config = dict(
    n_mels=80,
    hop_length=160,
    input='log_mel',
    win_length=400,
    targets=['first syllable'],
    depths=[16],
    head_dropout=0.1,
    init='torch_default',
    optimizer='soap',
    beta1=0.95,
    eps=1e-08,
    merge_dims=False,
    gradient_centralization=True,
    epochs=72.7,
    warmup_steps=1110,
)
Rows from block 3, named by matrix and row number. Rows with one number belong to one channel. Each number is 500 + 40 x the weight over the matrix's rms, rounded and kept within 0 to 999. All counts start at 0. Numbers have three digits each.
# filt: filter width-5 conv, dilation 8 (model.blocks.3.filt.weight, 128x128x5), inputs 26-38, a 5 kernel for each
# gate: gate width-5 conv, dilation 8 (model.blocks.3.gate.weight, 128x128x5), inputs 26-38, a 5 kernel for each
filt.27:501438628398540467521452485462548441495492541503472529512464423503446453574539484503533479448533549533521424559515496514554530457504491480465536461509503473447506479405453542489466460470479505544
gate.27:515528521535495533487473575478464471515459569538543433502450493507408557510581459538434477431535551447427513550515530495440542533491583462558525522514375448517504500462472530516468414483507479607
filt.28:475457551453507473550534492465534488484464510485428492567484498512520555496503519471444470486475459477496477539471546475497450510502493541515403482557485435527491504518476453480475475529461439585
gate.28:479448566494465477469495442538511537559502490517553480504441535534514528569494443490471547474508531564481433483520457570490491496545552475508512472532506433520529526460443425490549558477446487558
filt.29:433501491506500479467511514512486485462506521540460521524433487480548463431531474506525484516490444444542503536555457465529523477525477472509474465547476510512535444511546475564518557513441533517
gate.29:559531472541484519485478490529508523494557457502513477498413533497576526514489535506462578470495507510498486494531480463491526459478495514525517512523533503488432529477477476519487503531515440495
filt.30:502510478517497466476509476456483537541491527492535463504506508526545491449537454475432503570495517475433530510477475553471488492437550528521526477500535462476542489524515530528481487516565474481
gate.30:583519490491488476496497544508484546509521501483501471483485522483498484514541456479501485454481512506515540510464494477517532507441520538513438462519483465512429499582508477489497483547539465506
filt.31:504554507494419453501506523516507507476498541572563526534495521510512534527454484472466544429561516472504554468549538468549487446522503545532507501499545530529453511497481448565522502513532484522
gate.31:515456512542531455525495517455461508507532474579485517574509504444481559564531517490480521530480554510494452451476495510546529514484517529487410498489505493527539480537497484520452538424483542495
filt.32:474501501565464482515440549493462493523543494457515572459566484485494469515475490438488487485512535575459534436528478556555518530459513520456444491469498542556555481581501489506514475495489503575
gate.32:482551476527461485527484532482545478497510471545472499498517493525485499541505476482435468565486468529518501541453537487491478504498510482568486502436550523507498513495477516490455491493489520485
filt.33:553448444509594494430503524444535504514535451472424523468464567494459474514585536451499473462479517504641463436488529558469495517502496516514526521531422486456526535454593527479519444483427541521
gate.33:428565637500555475556467556520478419420521489540487507484447582398533555490500522449560497482404460437573530575410508501504424484527425471512449460552487553508473424514456512457435531417483510485
filt.34:517538521479424501463515429447559446547491500511430488533484529564505501516450532416438528560389489573574480593466472474542433498490542534488565548467484567423462503494535510458512416516492474447
gate.34:514487427495567514500524459502500498437525471433456547547471453522458492527554469466457479534508487611526505488513466508529522559539549563519559387432408497483498555534533496438469537563554493474
filt.35:507521549585521547459535523487501534523407571507521506513436500531501432415534519492540515518560559581358479515448493476534477474502487555513478527493513460558482494492537544478554478540425468450
gate.35:538493495478544512495457486511457505509455427471477516475518404429519586445543464513496488473525605510493492616463549516471469503564547443457437523556494555437538420514483557566566508432504507559
filt.36:493529556499513500503529498478501525471504454504485533534464427484475455478435463506478559524565511452375455489484499489483433620538527411481448487523541536513521472457480506583513524485490488517
gate.36:561510519523597537453493561568576510448472498605512512474463516534464496436569478560458537514450531460504568442469411501466572523469506417443479528462499454508500479551462398496467528491514446553
filt.37:557525434514487520512463432494485502478535521495461520545468529559491521519535613461514456569497466502534470442518509441510501529512530532482552452558474515562479531480580482515475549494423475503
gate.37:511456527497448441454544386549503458497491496494542463509474433500477513489532521468497444477522553550510415465501504514505545577458548449477515502509493475431549478476458420521501486454535505483
filt.38:492468577494523494503511500501455539522486511482574417461498416522498515524481482526586515500537539447524541531479546513559457556551406516489500518554463510635448507527485516485610527571515583483
gate.38:570440450507498470460476548474508424464517450511553499536423454509456498401549536430461505481490420590480460498495473574543410515482481490491595427451507440586499510501419475509526448481470534511
filt.39:519518522483547485509535489508522496537533516472484525526481544510506522469544463510460470467496459511519485484505500505516545504498503470492491543442505528478464554511501485573492504471547546479
gate.39:478497521448503487468483528497507467514563570482467484438504499475521464484497517488499483535474534448485510505458501505502490476461591515475466524471465428508525451505512501499486473506572525538
filt.40:550531452417522438535494519438466442444545455534567543548355498499504514467451504506531545589546516504469494560528484480567444420502444529559518408485491529474471498502490488506481482475443462528
gate.40:539543495475436524518529484509507470501475558456370407515488535522457427491577571511513442472454450541545509496504455519471514553528510506451514487518574469487488541435468470464489499486536525535
filt.41:482501517566475492514503544607523508477521477483548442509457474591487537448501473425484542444472519451459531513472485466467477451445498508501502494509557501566511549501495500556474506428461435524
gate.41:482450584504509483542537528527483493498578537516501499497502532512495513437537502504481450492461465479478484488411511510499514485509520507481478446515532562520421476441484473456474504511491487505
filt.42:497477534483487508564498476510491566450506478561505532530472533487478451474416491539481563477520475462546477475454417465497433528532450612484455510528499490581485524539529399454560531668457437391
gate.42:457538549498531478497496506485514456475583459539494547474488567523518513522483541499436541475498458466489544525453476551490493507456448453503441455500595427479442514487450453468588377537480520569
filt.43:462555458467469520508565590510494574507498486527499452506461438529515498544520478456541485535464526480472441478460576478538536474473458516480438506549542529521537456491533509466478490515459520475
gate.43:464490478508533510550452400491524499565548470551462426557486476484547469500545499446519491497515492457467471528524484457424435505578472495480515493489489498495468472476531500522486457505553474538
filt.44:475483504502521486568515442479416492499469527506554538500426516518460528425455488481479515512487547489540520458496446441433509454521567456504469508517515455527487419457498480532516489516471471460
gate.44:506564398561442530465490497475553569515503470515499503499523502499524505445527501486454446503428502451549515515494496476451455564521532440518502478503464544566493414486511444513465499503483431429
filt.45:449511533445434531531469496524458505463523559512458541497515483489525498534460542561529477519488459459499522535535401514488493458531483568518504455512564510554418481533473482563510483586377455597
gate.45:465497529529451449543546479520483536478494455483476495502508475550517503483450469563432552429515434502556534569491485417540523529510520508499447484496524540463519430474498470485518517508534555433
filt.46:491519487465503512479514529549491481523530470480567500472534464444559426537473575419484569484504543495478481462479536564464487513536535501505435493512475460492528468499453535467475486497529583490
gate.46:534514499581481429507467429536478536436491488466541492475436563564564482446484390511534542494440526539487489498459527574520475447479566459440433515454450471522515496479538491528503520543473465463
filt.47:491511519511504554571517517444506538483534531510498489534492477539487452511565464540434587493526487468525446515471483473502584441482514512530454460486562427553421505510489441500502516470502459479
gate.47:492469496496466507451583509485453491522473475541489465481472434534523476494542495470478464488485457501472466537505497497551489549508471476500573435500462522487522523465476533457472470490527401492
filt.48:513485530479462506431479459570502484557450526491458547435482516484471539491484525444497388457433486597539443536447457502486508521549503506522434463459511540457551531495404549491563459541482495539
gate.48:470470547531507498539500465528511530487519566457494526581472509529541492504464531491465493453474526555505496448460520457543490464530557463492463447545455494534468491478453581453484475490491578495
filt.49:554429494457475489519521477427444518430608438516494538551444525499440516564551497477503544464462485512545538549539460498533552483528501509448451424483503520469512493442527489399477505457509483504
gate.49:518464527541440505462477392555577503431553486470518479461488567531392534573515497458509494474561384528536471546489446521609536429423474491481482452477549467495467504505530463484507439470466544517
filt.50:467541440533486488523539513502457477487523490471458557527516540497493550505484562531563458433532459525543477560481507486489487438551489540498537457500468499485468528460532519460431423505525557428
gate.50:522445519532524494517552393452442502519514513446492577503481533476424496479494427518466490478472493526476441491512493505521498483507432425475453527406454445515502511526512531412505462495501461475
filt.51:469424496500523485500507528458504503434464472511493557483480478512497471467453500481524561475499442472502483504530560442532488454514487472510458446491534526547465545500535519525502458558492508490
gate.51:566476495510542491491485481524468518467517483490520524422490499476492589480460468513474503520482511517485455495493468512504527461511496506516504548537560433514515492484513477524520497471505483542
filt.52:571524428475597576491546521487473516484549507531542491498481500430494508516523486490583485524503501513555543491492476568509492475514534517487434497494493531504525502515492474452543498479492504472
gate.52:541401444471536491540462437505518470525527490475550523514495498604453512498562549535509483497460537461540573590512465445405475516495485509546492512539528526453443528548502459508518446523457486510
filt.53:543485512514543539456525524599526505450501526508455510510496469556521528518450467472487518521530478508537477442505494513473454505601542487492459521451553515465504533534441615449495477462433535585
gate.53:501495556514476531503533508538427515531462509495541549461540502536466484487466523471480513429514462490451450507522423435459484475521516523489539480449512479469500442479524494490426362480687528610
filt.54:568456477523582470499456518488539554459488535511576550440483500512492517610551489470536514440495512523599443466483467563484471472574505439484484497459514427485541459525508454416563502467416547494
gate.54:499516496542508439553429521559559486445477589531510502471498534455496514500540594428494462562548437510453455497515480459558448476560535513558493454421489478486560436562499488464476502569426491527
filt.55:512437506498521484510469538498478516542504530526477510436492530500386515534541483504404481516464486503548502569504399528536487517497559435550447540492488436490488519425549494513473535499496470523
gate.55:536550533480536495468526517496493490512547479526486446449494554499516512489475451568481500454496456531552469557489484509518497476468488501455459542507467549460534506501512586461435490497482481485
filt.56:518415563467497483543510476512522571472492418497540517477511502531550523525534507487421488509505565538446459451616568526496419479467523543451511511533561557435500498452497527413559490420502459494
gate.56:524497556537516513511456498497445544451454584548497457552554558479557521445490475504484448412522525494512490430575557477519510538487491562394529477458418530522480461511482475525494508492536491524
filt.57:508523524508473530525543497515514452443479481484440472507503414466504567466494542514504462443487470518545434574440498536537540660544528513578489463521550479516509508464484527515486425490542466474
gate.57:543507449555490505483480482545474467533563547466571582474478510524445526526504548549470462460514480502501578453444464447534545463483520452480456533504565427479500470439495501500537497491448508529
filt.58:472550496501482505528526490544578511472471494475488438522556499546554441539476496519448517504543382488435490523484494472481468499464516492469495542492461546483556495500504528534506472563458496533
gate.58:528494503473521465479487476479500513501489507492449483458523436482561471476488470516487511535557579497413568582503489455522477492519498486478486499475561503504469469492488483441478609496468420505
filt.59:487512485515523510491529451503502520500475428497549485488539573525495473515467570489500514545478495523551581406581451584486501534516518520471526476486539586497520502483502506462534468490497428399
gate.59:453527478516518502507568492514498517489509541475489490473492514537455471519464542464448507492474476541491589472473476475503491500514456547551509447452517515469542463544515566459484532505529477493
filt.60:511485469560543472520537475549457518566501518478503471472504481464548494477457518426462442563517423508538507468503486455481500544506476441497510467559486494489516580498518503509494456519614551424
gate.60:431539538515531471501570511466538475491530499490446415491505491486488501516504527429552507478473552497525460515495465498530515597449454472514504477535461636462524470459506456491559536457665553443
filt.61:537459441468543481471476491506539491470508491435485544523416452522535502518483490570578525507505464529453483509556537452464491554459501486528555481550502530606443532540439490505475615486503476503
gate.61:490459545503522452509473463476557431485493481472482435461432455468503483463468458495520579473521550466509458476446507503538500424455457463506581508484508463534485426481515452492496516519551530508
filt.62:555440523474473472553465506524419503481522523515504503500449508480534540409574515523439472465498468547463462475475473490519506529431537518571471449501581485474497443499507485483431472449442461517
gate.62:516511506493414414493572537536487544482578440505449478568452504497543546532461537485431545420487446476546481534559514482534546419455442637450487435448454477437515562474484550546460487484537492522
filt.63:465611556484477487494506431532495449502471457510491566506448470459483543515476500489557527466537612525481521514491497544483544544478409482540472504505485559542518518471494533531534495491500514519
gate.63:516501540452474505468505540536513544465479535489460542493496477460507531459495520468500460519459582437529513538445535511437537517492507493464493487535519570483502553550470520501473539501534454525
filt.64:467475504502500501506432512512499528497443469503469491466477495452498523506460509520524500469541558500490470520541549447575552461451462541494509517493491481548528491434442548531430541525433486555
gate.64:490501559540538514439492504558533526432506495491470470544428475494484519485508493542477517456504416546494462535520517507556522520518490430444394538499462471445476479536555466447486532528624438463
filt.65:526516459549527494476488545512512600519508473455507481476593512487493541454452495530524477473481471559533456464563558516514483457460478481478490591593562471568581474479454512460506468461507540432
gate.65:482434443507546575498500429527457471551537457489455460468547478479405541563505556434594490544539506529455539485463500425420510552456495482502573453522475485504510503528531458445463442537463562534
filt.66:562433521496443487550531510515479488490525498473555487505489533548502491447526474569493472587455422395524494504499497516510565554489479499540487466540479504486470494520493514559518507428506471460
gate.66:483505538507471523488526446462458517449488485473508491488487468502516494474504548484480450531555502526503501460504555516483527516424457536528424400488515494532519500575490477491461522476510459486
filt.67:463447522449519502544496474438544463475517470550517504428480521444549478506492463475477502507483469532514481495468331523481462455443457509515478470512529477519473479535528502476495545477474427507
gate.67:477467437543558536533483524485489505500440557469468551510472562462489455529521445480522509462470473514573522529549474480517491519489501480484395466465498426442458464488491573481454508483532500496
filt.68:543465486575495488490532430521477481501425585508517485541451483507462474536442530476531479532416476489532471452510532484466516481587525495500576557445456461581544488436442544476488444567533492500
gate.68:416472507484488509517439497500476565432455515448439455527487515510469480517547514555500491523451476461473481561515555495603466514477523448538478499497489499419492467451470615496462497546455545445
filt.69:434504479520525479493485491464527407551524523481495405530493546527464475492531435515460519559448483529460576460502476490557447500480484450460536520511537490542517450507560469499511505418566502602
gate.69:517522513466441475486520534486556439490514499497482547505490542494500500553521509483543519466517457538490477487536531547457570479514504570468454508454556515468533497529488515446490470483533485524
filt.70:492516512539534454463490504505451523601448466525496524477574554514533521466470535547448465530539585484519521498447541429510541557460480442596537493515530591502484467488544483500492509561495452535
gate.70:530466430527602489543475504490468523613441453478458553446468487492496485514510494454460485593463430495467426433536513546524455590466498538468481542523487428546605529461511495582523469461380513554
filt.71:517508563520516500569497544420479498522515450482551558514532491506475522547528528476427500505482475542494476506468429479477511468499460537480493469496599459446484479498496427560459551440521484478
gate.71:540450479493508559480562453523517480489551451499545513469498525527469535496543457512476549483540453542576496522510542511529457448523475518449549488435464471486536500485467574446455542501525518467
filt.72:453475454510519513425504529446542456548491529514480527487548465506486454515530474541501522499569457524517514435506479499541531570469507489476528468510510503488482475553512438512498536488546463449
gate.72:436434503562501480505450514514534501485486520498470544430391525502495488516508466496535490501462477554514454527468479472464517541487519481486496526474451495492512437461488520525510476528450466492
filt.73:605519453490442486481545465469544476562547520460474456497535427424587489483549465472516539600475458540484557501476419501465432498466520523469451482506501526504548522552572460482488550427543457544
gate.73:483548478502589507516449487560522509506519513492509489473482529535505517512540506519495543494492441474498439442500558511457483494510464517566481483495506470583480488542541485473453468512467447489
filt.74:456503478551443516512512475500531485446522478487506481458490562492398523488481547505458466495524505520523477549485550548468538512540522486507557514460456491447472549500517593487440534495520442527
gate.74:527466558507503476515490509471482483455508535507513454532493477484525486532437524550412512480533492526468512477516478556497590521573488568497532450462544513456457445508529459435469433465548468532
filt.75:510539474504475479455553520503530551495503597459430551585509486540454571438489515442573563535508487475540506538507530476449535515466456487462535554474511489524440522474496461505519502462553472520
gate.75:500536501504523453541555495518501590408542585511548540445434501576479496529527623450466531494560395522525454592535466431565517476533490493562571426430482505488491491489493550496474524501523549447
filt.76:496443507546543518496479503484517558379435461501488552461549407526610395506527516433540526492511411507604552427577435477540407504509549512545535478542561471518415486496544532433431516456518484483
gate.76:483573480471467522491583399575516514471477547422519473481423540538449503478470498524459428504503571438426455607430449473448525479541496465498502458518427539430518490476457572485510401410562576533
filt.77:482500454582512447478519530502432569493506480488486486434495449541463437455524511508523515549456493536587482476534546536455457533586459499510498496500449560475470489449488542516562506411519537529
gate.77:417424567508537545487476490533524557402479556472614480461444495502455515489454347566481448580537514528467512577452515462472498537569485445525473511460530457479541478563498508487441436432525593533
filt.78:476494473482533459509538509547476570466484494514515561515473426552476532559454491491481497471478543509532482408530503527529504499508420506524505521476498496557461479484502475521484545523491471534
gate.78:456502539483493527497533424511504547393553478495482464518532474510504481450464499508526481472537489510477508503543508409501566484423508429501483512493464545558525495506514488492477511538467499392
filt.79:483533530480464499483498473457438499502531484501546535469427501513421500453439537584464476491548588508553462483448565518477453550603494535467552480464545514490451490493485533475467417483503470490
gate.79:468462569534486537469493502508489476468491560510533462414452485509460533466542522480451523550492468528488515527468477449451430451557595485467470445513495527484573510466453573517477462464415582558
filt.80:478492521508527485503520487513492476506464502482552499471519513532466468503510517466498530549486554460521538506486506477511463498460492539440499494483533492477563458523560489394476557486509477443
gate.80:416523540515576462510530482538537532405521516523459553564536511496609509493482476531550475464494488466554473544462563515580524509448508461514495482486485530513476501455453510553503461498434508529
filt.81:542497478507433495525479493522500484503566503478470523458546459477488482491477523541509550480589432613458550484557453542506509425448501559466431566500481458500464562471479537500546541514515513564
gate.81:502537479543530528462530522454459476466469501480493476549514474515497446497539448504540453507500596558473468512495453488556544504523525520501605467488485417562513460517487465463463507469515462491
filt.82:555484459415508481486464529512500534480489496443463472509572556518473479513562492560537503506511423446524498477578547506575446499532549458511483503564512452511530466503614409555422478487446530493
gate.82:468520541513421505512471530441444383559496503518541484471504441452489542494523445499500510442489515501497494519388538480508517523470456646533486418455504454434544503457500573470499562503503539470
filt.83:502515434623511494463507437489575502534465489448540486555507428495503481476568521480540464429491517496580583532523541457501493501448446518515552454488473511568559422553495500486452483460604437456
gate.83:430491504554486498494532550522544495565461541470535480491439494520402533517573468479502473528443449479474460550514460488468567497455466536457504438442473509467593483507463530537516494519649555487
filt.84:474476579516518503494497546449532514476442542521541478555512511509477476562570452537435588475512498466537526466551515487509453459449502506476480558509468520476491496497474498523472478534438491514
gate.84:554460524500562509506460520496517573458496538454469522536528536512485516470494482470542467575511465459487530518508481499494548503499498473535432477422566484538504420482486518467544516533507508505
filt.85:534464499546565473511393493520552510413434514541408588553433555524545467544486458581505535559493472403423512484580434488495429529490545414537463529564496530548493550454457561472458509490472494539
gate.85:466584628492370535528409533507541582394493476561494535481463474544454553478535508493566458436462525498425529536493429491543449429472514486451442413434475532546488423464529509624433538495441436544
filt.86:504529497482566538487472496482486441516523515460506506457460470446436552490484457404535408440489525548449534518541507429439576441416539488457481505552454443570546508522592431506472508514474527446
gate.86:465490533473472455543561517459455447512479497471508475515546496480514513466478488488456565439455524490563424499496582462524529477493519578445496444508498472537430497484517537550487520541452503546
filt.87:528509574473486493491529549524579573545486533462454593459464499557462493507456552585592476498510540498536552390551502521551592468422454565503497482504530449470531538444525561562495464515497472484
gate.87:553485430510415434573531528468532479401530499562495410535566460495508546501532578537463547499463497468531515580474470444492526543526437528514457525412503536527580455515437564543453546440473477431
filt.88:582479497461473452467507604418451501439497492526494445498516457527482485460428563534468467534494562453484466582488502454488495496517547530544489504499514464499516485480488479474403432581448535506
gate.88:460443555441484434512472528475526568455565485544490502484434481542468516519451566555413437440448527545428491536437495490546501482571497506500479436501508536486506462503529436488543479546518381547
filt.89:501496504517522513480485444510495485500488575551464574521489510510483471477498520552522465539482495476433531587570470403439504552492462566503532449459563484514519521559488482526471535531505489448
gate.89:577570566504469547459481555453528572465492491514492521534590525527529513477407486440524540458434435529569446460460521526523416573593493611461529539507481432522560482468463482465488443476505542538
filt.90:502518468518492566528454505440529475431498581526527450533520542555439504477587547475504502542534545451490588681415515443442507510533535522482503506436592387569527477507466487516561523529497478444
gate.90:476574504464544475469517470460624575497545490490527614417452545571426510430475485517462513556559476505512430572547453429494491529523537482527492416504573458499505431459541436496555454491412628479
filt.91:490547462573511522500498464501539480520456510489529560444476588504544472485440467504527551417453654536515543523466565479511474486488523503534461538487474523448605541475466474556530509540422499487
gate.91:582518557517439457493408569533516512511467570559586563507555518471535529461524453481418514465529776544427568517459496488568548437457498512602431452512524444435458505496533494457465495560463490482
filt.92:547429529463498484506529542513454530497520523480547478400527436542494444548502508553472553461454498488558509458514438547505485472571588469503506501481451473505442537483485435539504446442399515511
gate.92:488545510469517531459417567418499453522515566473523481495490552532481515551498467465553563464391435574500529459410490470570420517558662518422500499584501431498596483449412489434576479433398538584
filt.93:550549508460559503495509510474466490500540452451499595497498538521459529537475507478483502494493509471558474515466527490478563520505451471514584480527515540464529464484482498424500472542424535501
gate.93:508515532534497471559521543492560466498462549541485473468451497420533543491502481538457478509475484506457467573465489462486542481500516433501524507526482477443481535487376552544577519517515492494
filt.94:455534593458499540484535506551534434500478575579441451451561506460466604536485487527487501505494478430569566556485493474462482452496525503438557560475471582542428483512422490523522531504491464473
gate.94:476467556498525509566445511470449584448521446404515499461427560514507428448468438516421462546536481487432454585502456424621566551465435518544388440474506509498461479461590437467561479576507497424
filt.95:464547459518440480497457527533566486564446503448482507470567490509509552556526493437531465539499412493575439542577515554516530525451547504473521485571516497471507495519497473460456411483484529500
gate.95:526424460544442552478509408512474545412481487454561496513457546552496422550456426493457575476479592453444493471482485552471491499495517538529523524484548489493504526494514570517500531495473463445
filt.96:440592469553440529441517489539485483493483483450565520493521438476520539519520474525454533459519379548556533464496486452517432539504533520530434477445437516458529521531539524532466509413578453543
gate.96:524430534499454503493506553520570505412466489580536581445446560425463517509408557510544525534478507539515465514508516451479553519477415481501469527520461511446510523560449502479480484521519489539
filt.97:497529443488478441567496534555519496499528537503582437449519466536552504530544501556478538477475471519483477515515542464468485485451541534558394504524441520497581505468557463482526471493462484448
gate.97:430538458551538464530615447483511499427486485535532433474472486486500486493458538476551461529606509528462479543515508465487545567488471505524508497477516512558470505488439487505506535540518506475
filt.98:507465464538522527462492493565451461533498522518470502496508463462437494476521554439566478572476580513437490423510568518499457501435456521504493420462451507455471521466533555406511539527494517539
gate.98:512465459496507476487504498483523463514560495494543500477529563496461499519471506386499510583550469543458454471461515542563501504481509502461570491509460516493520445482497511498473468546416532438
filt.99:523457473483526541422492612474474500479453469488510483469487487500475525527513495458487542447551444564532475548439519492549550453523572572401478488555478551485496516487525472521576531520519447480
gate.99:556512407449493513493488510513547540503453470502480517491472423521494475523467454520494506500463512512553509522427606475508435499512481492478457419596484485499506509470530466485567470477541533538
filt.100:510501443463554514523461538415442552536469543471469565543482472510447483492488560456431547521444390538468588495496501513490454524490461473443545497452518427527513491483465594477518535491537531495
gate.100:450495571499526529479459534488486560532489473512502440526517447514469516515504460462540567542524623510466470445563435573533526438522491469555557487523502452499451571536492525425521528474510476526
filt.101:561565476501516481485484453488491521524516545478469517519485468503519472515518492509469423507516491472489410452589562525520484437556542495477461546488473502496487500469468501520565535493546507492
gate.101:488477517534528461450486531516500518462506431546462491491522473504524433551472534401466435469533537494547473502464497486523542506519491503486516484429524515504501368513444473464462479533492489555
filt.102:517545534462416497482476449487510514380532502452524460460409457534437497512524500485457516481493557488459502540485515465482498507564553475557491465484478488479517467455534666502489573534499478474
gate.102:459479577368557511495469439494553439491542462576529543530476549547448581470480549522438451461450572522496531572451591554548529506497528462585458466479556407502492496485500544443481484519480465560
filt.103:524404564543458507530553567508466533465428470467595457376409564528475436502458527453474499468529501486536519434542483541465529527484463467596532572461471498479526412477518613535510501443473552559
gate.103:488544511539483497467566522485509560506424475598527428446479455489468527470451522441535552541503434544473417447493586467488400669560484512528597413442497510485528494497412474480504518502497442519
filt.104:486432561435481560446495494476459577434538533529524411543487422411467527506482554520504504471475665546505442482455532492513513453489537545488471499497469486490583542465429566490457456514465492450
gate.104:459512549545542503428507519482466584508507512472542565500514496491480443509498484520544480497508643373460494511459515439561522443519484590513410519532571500518474501510452574394434497535454458421
filt.105:397508618533488496451573453450545459522511432557552395515533466499521546422457557504528554499573462510528433539494539468437438560481459544505524468509473498459528465439489542538493495456524586565
gate.105:476491479558405476508549495570458487537567483531542489478400523513541487461517518527477487459376522528508524516434488508532532420455473525579482523510463490456537559478510528440490506544421487479
filt.106:520493473480451475494598492437510484449479475505465458528500552510458457509486472575582503530521534530514486427533472476461390435467509386529606549476467500585488457504508563522449461483558522538
gate.106:528492482520449497488542559535467528514464428591534448443469562522497495451482561564570547467436533481509481468525451532514508479504547534477537579512496453523476517472495514534515496522580497595
filt.107:525445475510549439550584495399566472562465420514460492493442492449471544507558452514555514502552476486563461514521517476504528547443451464549471428483569382496538446543561520499427487482489527429
gate.107:507425697554467482521520508415534432480500483440517385480541509463516615466483476566452484496475619516515460570474428509499427505562515439493525509531422451563523463446415479538488396464492560581
filt.108:549505456507482465508503494454530484506470490537487461562467572485511554462542499426513459482416595540510557482509492517453468460547532512485518505449508448560470523521517460498478541513505535523
gate.108:525473493451502524538496529482512522475498495476507547456449505609466431577554488514532536492546480457540492465457505454516489525504491477416490528478544542485481453509503468452572454511558537541
filt.109:482461503477542434479580509512482580509472515533520541532476489501458515461469585416422425481463545536509491470587531501433515502493430458512492498478510513500490538465542439493472436431488493521
gate.109:445535475538485451524531427532506499464417555524531527545500527561497483472440527458478507501517442547439497517546482475471515544443442534499485454551463527542448475477496438486475472514593536442
filt.110:533496474539603499532528448467449482497506513477452501553513483418516538484471501554537508496548582521510473508550566533512558538529504520419517510503498539474426479456478527437489469479548513511
gate.110:474429518564521538547535535457478494483449519499536528493478458495485516508481478495475502469463500473455518471482465499525507539438482490443488464452537431435498525538468422529488544521512484454
filt.111:491439541472516524490490518491499525487526421508477530520524509479520486536492509510539523436437507549596547470492482514517501490563550556484536475442442465491420477507485480519468519495511502544
gate.111:531467471461484500481493519488494529525470495510498499518510550516428484549465527506569457479460442617549436502553522520515486480431520495504535455519571534432545527496549500484460545480496425520
filt.112:514561499452520453515458537504478480517535485472544543461546531497415488501534518466453476547512484452512494451490501466534542468498499457470532550462500505527481494482494477500526578500502505470
gate.112:544455529451524453498558515467495467434499523526485424543549506490471473562483456516482502504469543478487462517481453495500496517546486508504533489532507492542484517483528508478517446498466531512
filt.113:447574498465486487442533527528488506489494522468452543539437502541514530464426488536487485608544327433476484581540449441513502572484528520575490496524526531557533489510509528446538487532456434529
gate.113:507561510473461555501497492524556578493506488484577496492439537452531577550474465529481491415408819459512577471482566477514553379457572533499434517550548490479522541577512523408484527549507544466
filt.114:471490488473410508557491542519513515523447490513584499499472484556422456555513449434519468440492456502497469527496533537508480552461509484484486486463524515528520471439515458465465501499529508496
gate.114:467506551487502498491480512504527482571476538571516459529476514550454432553474457510444514434518501510553499458445539481547450487478471549509480448508433538460486494517518484455494486504522482502
filt.115:504509445475555482516470454527542570453519458484539488442429492521608470507438495569465492494528484540515460510497553507514487495595485520432542531569506464454498544508469513559438578513527430448
gate.115:508508534483531524476567538471474455502563474490465486552540436498508521466515457524469478495486488438400547474426520405497534481488516547526462484559520528503517420439464527451487475443483514517
filt.116:555470444488567475490450545501441553532489432435467492488519465454469473506481476407544496541490486542449458577569497488466548501450527546570437450475511510507518487504520483475498566507395570586
gate.116:491489489544510618496446451492525553463454556469491563413483461504552469551542436468508495457442522487522509543528493450534512426496498456459442531510503495490506536521508475476470612511515493520
filt.117:494429426492600504508438514446470534533486477462504484488559518483421476578489501470607518465398499479441497504532464449491503540490488492418539492571532525473527506506453500521571435524502490548
gate.117:340527546491514546506447484512507502478483422518476512494481519500539466483488460482465518532459544482557463507508512458470543495509475461432524459498439495518456495497506478477529457506454495495
filt.118:462556559515474437504523547494488528542478486491476501475555496560542500505496527513501576516521566533452485514553516465450497523546392468519499430477508511495529503440496640422431458524579462453
gate.118:492528505549448420517512472508437463573470474516492495514451499478463505419477442482576449521543479611463425532488559482469438551551566528479501448524456609433433501453519582409436525514580508495
filt.119:493464565563440505439568464525481457520506515538526472508496431574481494464495479472522515473505609537506550479475505468485480486547520534483593525483477379559432510506491600479578551516487544464
gate.119:501539567450455508475572442467455478481526506535528477422512444558469508434524568484579475509541478503455441503533484463443552490516486459500539507452483478475516435528452555508482460506474553512
filt.120:463550498519512506486482478530541544474511488542455497488499425537545450437537492536439541466511676495430442505461584520616501427503439541493522485494534532471456439468550550455504439518534468537
gate.120:484555465498508531502507507484486509554481474500447554518528471517539473513496541502546489496464581470422549469570503500525532460559495523496414545503550448561476460488564430469508494565520456444
filt.121:470500474505513485509475493440479456490518483533523517434468535520528500487421416502557473473513541470500521462462473567504493441478423474449461525534514528518567446501483447509497559485580472496
gate.121:495502510475508474429492511487510524540519508469480488461519558436529540452552434461474489468462454543475483486568575416465497525493488469497537406494498450482553461493528428556529538484464534417
filt.122:539554528454495462539481461578473483523502520447466548533521479542521523525513514492489493530513506426528497494502524517543526476464457503468469497537471439509569540444495535488501459500520477544
gate.122:511513533492527533560509470429483483418522496474460518497452494541520486499529457506480550489520462482521477532491536452515566464574520489487455540485451475546565502431486502410475450485442498491